Weights of a small class-conditioned image diffusion model.
Model: 1.28M parameters, 32-pixel images, arch unet, norm groupnorm, activation silu.
Rows from block 8, named by matrix and row number. Each number is 128 + 24 x the weight over its row's rms, rounded and kept within 0 to 255. All counts start at 0. Numbers have three digits each. After the name is the row's rms in percent of the matrix's.
# emb: conditioning projection (model.decb.0.1.emb.weight, 96x256), inputs 128-191
emb.0 217:122146126139131139124158094157148148116135132142104071120113127105120125135170112070113134142163107097125150122148135214117108134133127136106101116144119132179173117147131072133104117127103068
emb.1 158:145123150145129116125105161150112192126114134108129153121110114081110114131148127117091144120117118129122116145146129129090150127194122112141102132135123111117118140156128118103124121132140160
emb.2 092:124134132125149121122121080156106156126141094124132151101132118105098098123171137101135127134098107148110117102135138104147172146158125107149093153162167131113126092129106190145121131120122093
emb.3 216:126145122077090091113157087116130118129140120135128167126110127213117112127097140185158061146119109129157149133087122133125122126154137091111131118130129121128128129168110197140132129135138138
emb.4 074:105095083118156125146147102151142170121136098117105150087125123120094100095180131127156078156122094144142115137140133075121121122123120109127173110119130121105087106146118136151116131125139121
emb.5 076:141117089144116145139107077111131118135091108148139120114130132190109120091135112122151133177141126121124144124194165128175112124110148145112163139115061129157087104127123143143114127122133148
emb.6 085:120123132139067109110152083120118101130127096129136158096125096161064092138144119134122115111140121133127108117135123132131140152160136113133149114134169129121100092104098146095115133112123077
emb.7 089:123138133153119139135147144144122123149107088162115147085129098177062100146211120130119129123131087179177160123166124126116157175159143123132119170163129129157132080152087149130079143108116144
emb.8 081:118132143135128153149141119130122171122128101128116167096097123118078089109129119146145186135129104141099151127101129132110132096136125110136153138141118113107090110192119083097104126121141156
emb.9 084:140127106187127130151129097171124157134118102125129142105116136122090100129174098080165060116086106122093100139161136164141120127111122119110138142089160133179145118157089123168101129117117130
emb.10 085:137106151129138115164132141141135139107137109163125120118124095081115131131203143114143082133114117124110135100141121145097159141129092135133112159222102123154099123191116109155122123123126117
emb.11 080:142131104150074113122115132172105141131145125126131120110140119176115115138159117121168127121125115159164126112145127150132116123115141126150168132149070119134117118152110139097120134114153128
emb.12 077:124116148148116102120136099122097144127143102148130127090143103148079105154180126126108092117129086180159137141141130091136145157113154113137091166150251144147134075128109151117093116121116103
emb.13 079:123119141142164134173177134136127070124141133136125094118127152137120152137153089100115163126161092128142166138130138142138123124141158126129095124111110118125166106190122125140116129120111123
emb.14 071:142172119158101170131129124113146086119143127120136135113108102161080112104196133129159120155126140126184156134114104153120133121146106129121130141088139127145121114136110098164124159116123163
emb.15 073:133154150122154120138121134191117147140124126143118093130118120097128129128119087111138140154124116108155176069154122157171157131138142138122114137149125126159182126149102177092124109107109111
emb.16 115:129166112102140112163101102141143166143110108112123147112107126062117109115136120103161134131116110136120148099118117123152135143152109102141202146132112125132132120099116112104093152127146165
emb.17 133:133131138161129113126129163148140056118143135159122109111130094106111137135151132139138087127151129147167113123124132127078140130112126149119118114161051130179103108195131163155124149118100120
emb.18 086:124128117196163119123150097148134159124133098133110121110120100147120107106159070095146156125127116111116113115185139133231134163112081116112124133119093135132105123122113098158115182114128118
emb.19 075:135157139189095113130143125139119122134119115129128135120127119115097123134156102146104116109141106151187101102139135125130141130119117110132113148105049131137096128139091109126126153124113076
emb.20 083:131129126131128094137106123142117156119123101137116129085122099149077088122153136093123039132106113104119125141162139133078152107118113101124163132168159113163124129143109152099103144108124125
emb.21 087:124138108155132092154123121141109132111116109115124170116140149158126124105168170135128111121158115152111106143130144131164154126124152119125127112106130131116114108163133103104101103122139170
emb.22 194:137137096135157129136117140125109092131113122117129136113120137072119118150099099148132099123113107152160085113110131142134136159138132109160098103146139124059118126181115070094123134129108132
emb.23 078:128111147136124184105141111166156093138144131120117119128148135185116127125155141137138105115155120142166134177136126152111135155101128137120096131066125134154131103081114170152102130133116080
emb.24 075:121121097138106137132112145113127130144107155145103118111128114128108105140135114080115145118136124132159109154179149130152111128109144148132153124157139142101130124100148208162115109135129124
emb.25 114:122132120127159131125102126139148142140131124146141152145156152152143140131116143144159195122117141128144100159121141108201108178187140143137144159093141130159134129069137149179131159145147151
emb.26 083:140116109157101090121170153147100143121143149158122143135140151146124130124167146154114157140124100186149176103118142096145180099160145133124101126120116135109147117138109169171115115122145099
emb.27 109:136144135201144138116126096139122142146117144134123135137142133131128126146115153137127171125170099139126173093123119181149122155141137140124122105128162138193141121144117063129094155110126153
emb.28 109:119096135094130077169118118116146134113128111138124138113119136109101125126160112136128127150148093105143140103088132171118099145095107122122125127083128108124114115134110076057105131137126160
emb.29 108:158121158116060147165130121117140145151133114128117159122114126133097120156131134121097104132106098130101135162105127137104134117105129120117176135083166127176132121124095085136129102114152132
emb.30 082:136149097119098156132139095157144136122140121132129140087125113120078106136143129111122171140139115137103143134124126138123161100154149114135105136153097127101123089096123148152083114107140145
emb.31 116:135097133112139155128082147123116165142134129159116154130129110143126135144163128150153125149122118119135128144119159128151133161175123138111108152130228132116105115150104183165092152118120145
emb.32 074:139105166143132104113090139143159146125146134144118116118100103138125118180147113150148135129106095124131100088153130101139145221170136108142075159101107124129153140084097150162100093112115114
emb.33 116:131104142132134142130108179115138184115120144116139142129134116160138133131153141154130159123136110129110152129115139139124112108108130134136151129125183110169126111130136133121092117126156185
emb.34 111:150171116139124099142148118151123149109151098137143135138134118125124123121113074148139152126119129114130158102164130152147107137116117136139132139135193122114150144156113078130132142126129133
emb.35 150:124125134143114138114137102127115172129142114159125114128143127159121120120165124136145127138109115093110224093147115127111142131092113141109100115186082144154121131094100141122130131121130126
emb.36 082:134106149158158154119148145139113156120096119128129127107127104083112128127167139118115173122127117135171113103096124168141130148134125131140125117173069129150178106145115094146116143114137151
emb.37 116:104118124162090115096124160140124141134125138149127120126129131169138129154141138133101143152115122150149194113183116080087147100153116125102111141071104142076121137142136137085126100131126154
emb.38 106:131116157159184116168112154150133090114125113131127152121118121128125122134092141160129123145145117175129118118092122094098125132177137109130165149051104136104108121124117122156112123133127156
emb.39 137:149121132158129107126109060121097160110123118118130152130158140123132130100089139185086093119118125155115157106103148133138165100171152145147095133177145117084156113147125108117136097129139105
emb.40 122:126145163067145103112095088111121082118139124120110104116126112132108110135117179103126119097118141084136073134096133179130101145114132125121150137138094121142149116094137117150143118129140145
emb.41 085:112127091174114148137109153096109142114133135151127140106159150206107120122155133146132145123132131163126154118174133097137139119107132124135092141122159119028115116105124134141130137117124139
emb.42 076:136106136134112146145093109130128114116119101122125107076116131178064098143104137128134120113123123164127117156118117121117129070146139099155125140097083114156099097124105172158102103119123112
emb.43 078:136117117161180146140147111123134120091141118122119109114140110109126117152197111112108095140127106159108180125171148130141130098108135130138156134070148102109120113173115122097138164130138150
emb.44 064:118129154118124147171119141135121107120153107169131138115117118190096113151196116136116143095125118135091130094131106124140169160139124137133094142135164138101106122124103129100115112122113147
emb.45 114:127081165102142133157119147146175136131141135111126150118119149084131143069114126153125133150166111119111097145095110081119113107155142112112089130089054128179132112148123136149112138144119091
emb.46 119:118089178171205136121127125141113147126113140141128120145110129162143132140163125154109110150122142121146144182111141131155126173177145130114082186170193131108166140140136156152127116131118131
emb.47 147:128168090100105122140099120151166142144118115130101124111125121122105113130160116108182071130106094134121129109138138162146148120114128124128134125125101126100114118101113127118108166130134105
emb.48 090:126169108125035137129163113155128144120131147121130115154136147072147129121093138093152170135137140117113160118136107130224111110119088141138112114144121142123158148149149153159122148129128105
emb.49 100:134104115177159113127104172118106163139105156129136146147143126140144152099102154131141161129118138137099100124188136094121132140127171132115118133122138137105129158139133154179140099145144138
emb.50 085:136149116118065154136163121134092123144132109108133143118127125084112107140139172141096064119121108165192107106093132092102127120167151141130116137136112154093136109121120125096124115141103110
emb.51 159:102141162135198099118134151099126134104132135118134138114119145200119114134137166163118142130114117103094131127126124132114123185101088088104165109035117126134134136083119078147136150146149143
emb.52 076:117114159110162112136085112109130137099115099132106125094131111116086115118142170120067107156123113098092162092144129151116152135169097124123138156099187115118142101105114086105107105116134130
emb.53 082:110140151111133179140128099161152132104166107155131150111116102115094126133099164171098172157177129095140175096143125118158133125161122144137139155137080118168207109142124143072109119126131135
emb.54 084:131151092116155155135118116134116124120117072140130145105105126132082101096099127174124107141161124101133140087135122109137119132130111118125118135138085150177161114143101104163122076122127083
emb.55 072:141173113138168085160063095108152127109114103105132126133128141059113115076078139097146152116115142093103063109119142157142123091108112133132171088130114107153091126105121116123128117127153188
emb.56 091:132137142137066068133145104145092146122119103126132114093133151110102116196126092120133169117106108132142130114120132128148117121117157107148144134150079123070123099146096123132104161123125128
emb.57 079:145136093189096148127130156151117144129092144103124118128119145160116123067163085088149109134137128167087101143197134132103173151159155129127130127112122148085132143129113109133108103130127108
emb.58 070:139131143117127134135125152154123137138126113135111132125121146141124129138162147125127166132095110148186157087082102144105165113119130132152140121160114127164129110171118103068127114126117121
emb.59 083:129119137119125135116128123146111125139134130139117108112141125157134128107200169084123251131118133105102119149171129132156131109124107125135112102157135127124118114138143107103130117117130105
emb.60 080:125121100138152152122122150107135162122113147105133124124137125157125122106063089153087108135130109055078110141103131125096106118106112142131113095124129130085154142156121119143133107145145153
emb.61 088:117101153122183101126155092134138084146148100098114132094121087105084098142153122134131095133132092142127117124088146128124153152155117113131135150075111115141124099114104114129107156126113120
emb.62 068:145125110092127131123113154120126143122143095142127143090117100143081103122174111143137193121127123148082134090159143123133138097146144122113135131121137114083127101125097097195123143112136187
emb.63 074:155130178139146085144111124091104133137104090122118117110110114110090109115153117109092104143126114131105136091062137139108135114156108119135150136136106117157129097059101116091125117100115102
emb.64 114:111179119093101092137106108174166109126106111121118129113110110166113105126153144113168090139124118124134114105144109167117130152147122095139153142118055126083111126074109106103110152132119123
emb.65 078:122129134155155127154111166125119149105135126115133125125137134100131143124124142150179101136142150115114148098093129120143138136076100140120125095173128132109155121149138115078125134132116159
emb.66 095:134119115073129111148115100128147088116137106168131138119131114183112126160124142120132109139153137129157129107142116166084152127133158128143191143162075113132162074105117118080110096127119118
emb.67 072:131146118147116097113093087111128098137113099098112140097105105111078092128150083086132114115136120139079099170124148126123145131158132102122084132176120126131151121130082166127115134122112097
emb.68 099:129121091086089130125135098157128109130150099170129124094139118147093106163180131121139150111146111127130111112119096145123112076129138114126145148137200119159146101075104161172104094102115101
emb.69 083:120118110173157131122137108143145105122154136111138147132141114153141138128130111145145076123156126158162100117121123116115129132120124134133121135113193121035151132125122119095141175128133136
emb.70 100:129108184108075149137169146060132109140125120120131129112112107109114117156114147134092083100130115108141103148061130143120108121080124117143095131136140125127118112136119126149128141135111113
emb.71 061:127098125080096129139130105104148085135143137145124130134125099138113122137137119078159075152138123115139082179120113169133114131095150146123099172158123140160140096093121184151127155134100080
emb.72 076:153140091147103169122140140136125138136119164134120131102142120112098134109141100139124081113139105154130154130150122104128124110107168153129117099117108127126154123092123148122123109137156130
emb.73 083:120148122149125082141089132079103139136102113103159131153167128149160153121149126120125120110123141141117119165157139133158123136109141139138119135128105136113098132156139163104130161139143149
emb.74 072:106154137087094144132136127106138123123141131101128153131145142138151145130093138147132149126112145139113103137139120085142149171121105132146167147092108120086126122116136130078152125125155144
emb.75 095:134136163110118116164166119120134116138135142107128141148133126128145146153118116131129155141132115085129113133049123147120115153111121129117163125075126142170132123105126109137118138140140172
emb.76 101:142105131133175159110111100084112152118107125090135136100117132149106117113134079131134140136094115125109149120179127152147143154098106112151072131099137112138095123142105056095126153126145143
emb.77 084:125145110192084152147132138119149110143106094121145130083109114101081105138128153128116124163123100167131071120152126092159117157114099117125168121111114136185079108125104179170093119119127119
emb.78 085:123142121130163117121104126094104141115102097129124107101115122146090095099117098120158084135114132119106107118180121125071140113154126117111093149169142122110110124146112115123100119118122154
emb.79 089:142132117134098078118128092113096147136117116101131137127129105109122111147179078112119109116087122131155133131148107171105126122065145124137138129140183130164147143171124062074145147135133106
emb.80 079:114106110118132098123114140139138115115139133127127127122133118155135129119175060135181124134133110154122182097167145126128109094069107133107097149074144113120069153084117118078113198138122157
emb.81 100:131134153125118138157136077103125128145140085130126145082101110134082097161117131134093163127113119139102121127068103097101123115122136085125144115074093130186111091145087098142128126109126122
emb.82 078:134158142147103085131141128109130150110168151171122116139146097129120131169173091115128128134131116102082152128135130186107146134116118144142102095155170109092119136105117138106139140126129139
emb.83 111:111093120130175152108129151146138138130118135133129138133124122163145127080131143167174120152153129105124160123137125112140099126107108126109084120149037133161098131106133131152135154132138138
emb.84 068:125145144104131110122175160093134146127162166159130097125129104075105123138166102083130137110127128147094151119171133123129139160118087126129112140136100115109065140195127133119132118121127186
emb.85 083:111124145133122173136153100114119142090111113127130119118135145112126126106113128131157151140109123136158129140115107099183133163118114114119075137147115124112093131133135142140141151132141122
emb.86 102:150158123135149116138088115083108135143108116103114122123118138114114113146095090120123117126065101119130119101156146138090137126122142124116134100123148137116123137142106075146123155135123117
emb.87 099:125134136034158074132104089065131116155116115125114135136120118155125119112113145138141070147111112091166139124097126122075103125098155114101117092137119138174123120183123144102130143126128148
emb.88 085:126157115126139104122130079141115162128103123139122134084127104106056110126136152103149125134088123125143124118103119123141125120159124107136142112111098120131099124106107121122147152103141102
emb.89 071:111146144151118201134144176110137113139127135131135131113146138162107138131205123128112120115134138158099153115095117116136151117108138134149134139124118122100084126105118117132131114122129128
emb.90 079:143109136157162136126082132116079128122111102119145162094110128137085100124083139167100180132129123155176117130126123106147125113165133109130148156195173123110152109178121125102125153131140141
emb.91 094:116106132160124186129142135181141187114119150126137142139134115096120121107106150135116133113161120169142170148123120107079146091131121144141153137140110121148128109140135201122109092118141159
emb.92 089:112141115171149107144138160143139109113135127145134123140125139184156123114147143151152072146104138126131147090132113112146142128140128144095138120106142136114165148162144126188132169152119148
emb.93 077:148090128127127097133109122105158129137136123115142148144121121089129141101121126126168015129106135098143072148087133147118088110126117138110099106147148121179080153106128154143132144137113119
emb.94 091:118125117111156120099115096131122145140118141114134137148108129134146133149123060139131156149134135076146175154114141164126083116095096132097108108134193137143124152169132102060119158136133138
emb.95 131:121178125101129130154106094123145135141121110116122125114111120106117121113108124107152111147120111092118147096128115147116126164143106106125189141144081128118130122131109109111114166122132155